A small image flow-matching model, trained from scratch: 64-pixel images.
Rows from block 2 of a small image flow-matching model, named by matrix and row number. Rows with one number belong to one neuron. Each number is 500 + 40 x the weight over its row's rms, rounded and kept within 0 to 999. All counts start at 0. Numbers have three digits each.
After each neuron's rows are labels from the 100 images, of 14848 (inputs lightly noised), where the neuron reaches its highest value: "strongest on" is what is common among them; "peak at" is the part of the image that holds the peak. Only what is clearly more common there than usual is listed. The data: fractals drawn by 1,000 iterated function systems, in grey.
# fc1: MLP up (model.blocks.2.mlp.fc1.weight, 1536x256), inputs 0-127
# fc2: MLP down (model.blocks.2.mlp.fc2.weight, 256x1536, transposed), outputs 0-127

fc1.367:426531497539508478477538483473560544493522496462456517532565554465535509550549448468480442532500479480508492468472521496551544507524487512528566491546471554466475550497518493503529527486456385565458529484394494477528593514553504480475439479454483469516492509469473552506495487466524475547519512451530483566499542498526464535523514532590490600483484505510463550471473474458570436418400
fc2.367:540492484530525450561534447544544498395502489521488521487522527515501524522550542457540503483486468452480500475596506478495551555486480452451469497455565482541503540527459527464550485518525583523560459498570458537457482488524515459470535516516495511533499509469586477451470473439585454537392537468466512520451453514521541440450480498544593564548481458486544424488441508523497474551490
strongest on: sparse; two maps
peak at: top left

fc1.151:456492503564465490535512439522388562537510437513500540508455497468504468511515466480460530518567537449524490541502501484533511474492488514537473509480502480523497448479430554415478503508518559488540519419493547514516436465505535520447454539554501599532539524514468473466502547477497506492461486428489520481489523531461468345578471532414496484534480483456464536512421482488453520429456
fc2.151:489532497463530599484521505512518473522496414504502527476481537614445474443607507472486464514563501407502499570438536483510508515528454501477551527483488563495558523559496489445502579462469476567473534474498473498473501460482509501530467540456479567455502560475489527504475490526537526461413565532526479480550555544500531469465527503538475502562515485443513480524504518549462466502454
strongest on: dark on light; two maps; sparse
peak at: bottom right

fc1.342:529488525447548547486477513521468526503424524498456462587442563452537476450494500440508512482397509504488456513553527528541501530565513482450546468479512558537407521460467509459492510483511510436518527488531509531500477540505515509484593494476642495544490463504525511420456465532534495542498494581564566516469522449493487521539492494520525539512537456531452436519497529489556521561517
fc2.342:491507519485495601516537457538452504545420493522484471585476471431495563519522563540427447533568544516479563486512575554578478420479489459438517511528515526478486517498487522500542557488470451530471475441546509469452484480574486574497613523439508544577460546476579550548461478503545555492511466488481508528465500435527479503545492443538518550495467435548518438534500493528457454544466
strongest on: dense
peak at: top left

fc1.540:431461479507550456499524546473531549518548543459459516523534542530549517488529486547623539500502546496537533572426547524398536517586538472476538492514500480572542536528501417481406519531467515490488497446494445476431459525500436478515536483456561437515493533498488591558542489472438510553436463546510423439504559444468519488506453459407537466502476502475470550493476456493520533468505
fc2.540:506564526509531574436525565476459486482516507457532514511479551598498498480551455527532486522529602479499509482467540509435506496524543508460544492521504482433502535486502483523515519517488507529458498493543434502561567531491572504454458520407526501501527514439509476496518495539578576564414524453441531471440485467537511482506495468451460510498437508537482483469502546437564519521492
strongest on: dark on light
peak at: top left

fc1.329:515524499429580500420469522542503473504503553537550466529583519465478545486510455521533469468512382464468596487517479520535504467465519508491455581469488481480513548501488443493487472539505520462503525499520481576522475493502444500571537504487526491471576551567538524479526528486520549367485469506466450505544490526532488511558470476424420433529524458507522555478501494502479452544529
fc2.329:552536506537525560547482516485555543523486542508472521438500493528477433503456500423473522546509544436494466484552492496551544455430505453488461525526500531501477482557401521453455490495562489452486507456487545561469519531467479529540436502431509590494459460574449462609523511488522462542545469494474457544547485577449476512439453430500525426452557486521488451457577468487463503508498
strongest on: dark on light; sparse; two maps
peak at: bottom right

fc1.706:477532584506457451543489460544502511448458518465520562564493548497510478523537450512526524502546524547488544544499527477475425528405463504511537550427398529567470523404500528543515485422540415454453510491534515535518449486520510505570492479442445444501480516468591491509545515540528442490440449510462546477501491463482489420523485533468473504494556453522458467483490514469482520440483
fc2.706:575539502481506505510484578496537473508560555451543424537487497508540524508514482477540501526432484576423507523529565524546437516535493540508525537576506454515464454483484488448497528497513559439543535454531479531491538502511466476440539456492424478608522505533442506538526502441491553459479420470453521527507571490510425537557482482488417517472426427470523489563494510580464536535460
strongest on: dense
peak at: bottom right

fc1.645:495499500503558477565470487443514511464467528460517634451532488492428531523511518462463505472521522522514436455513455536568468486523488533460455476448480428465462477481464519509487456471521542459489615507528513486468464506478498499473477506523537436526517492483561510533457460562466497442457507468475409546513557509453539547452469506512482527513460426528545472406488508479470373515497
fc2.645:529541506437548553527473574506554489561438535529496489511492496470517507501488499487512471469545479475476467478513519475483467477537539591504493461553424483505474504502549504521538484504459507518475430485485540482463499500516531453470561496507520521464499477537538490494506385420506486554535520465500443561524504443549506552451451507507498514413528511521575473506530427494484520506469
strongest on: sparse; two maps
peak at: top centre

fc1.122:500434536507499422553536493487453469489455525441529416466609437515526479529487485440480477527517550474480479459557521513498502504463413502438504458545562504481438537471541504495575509522505522579527471458501501508488519479518527602496438458488473469496493505539583431503490524524599478507421436431475505464505509618477524480432475525447549495494523453462500541501518442514453467527433
fc2.122:533559456505540446501515455426564494548505459463444504514449517478475454528502492454519534492492510469546523581593570537478511475491494499476444474539553469503521532464508513464513501496471481512588566571519487546496534529534468505463501436588579476502522503535548500529530508509470386442534477496496513545511519464413507508579529530506492527507462519495485515498478551526483512528513
strongest on: sparse; two maps
peak at: bottom right

fc1.449:505507526531487471546492554464564554482420508498483499445470479428439525494518534397553492474476507537521603419575528490511487546473396520470500570486490513468502538505473542456507500545495488507485578492483495494525469517583556477524557501419566503469447533490511486478483512492474540489486507456565539451537516509505477565507483443522487491552508509537475420553469463425472511490459
fc2.449:518449474495473485616572483524552491481502511484451518518471531540518475518490480458460476513539466506501552475577531422521526411500594470505464481497530455539538508470511547501430464509523469530493462483487595487564536524470528513533474523465515458497473480503492529464495436557508447483458483511582528502501383469520508489465507458423481540507480544558509464531592515454492488558460
strongest on: sparse; two maps
peak at: top centre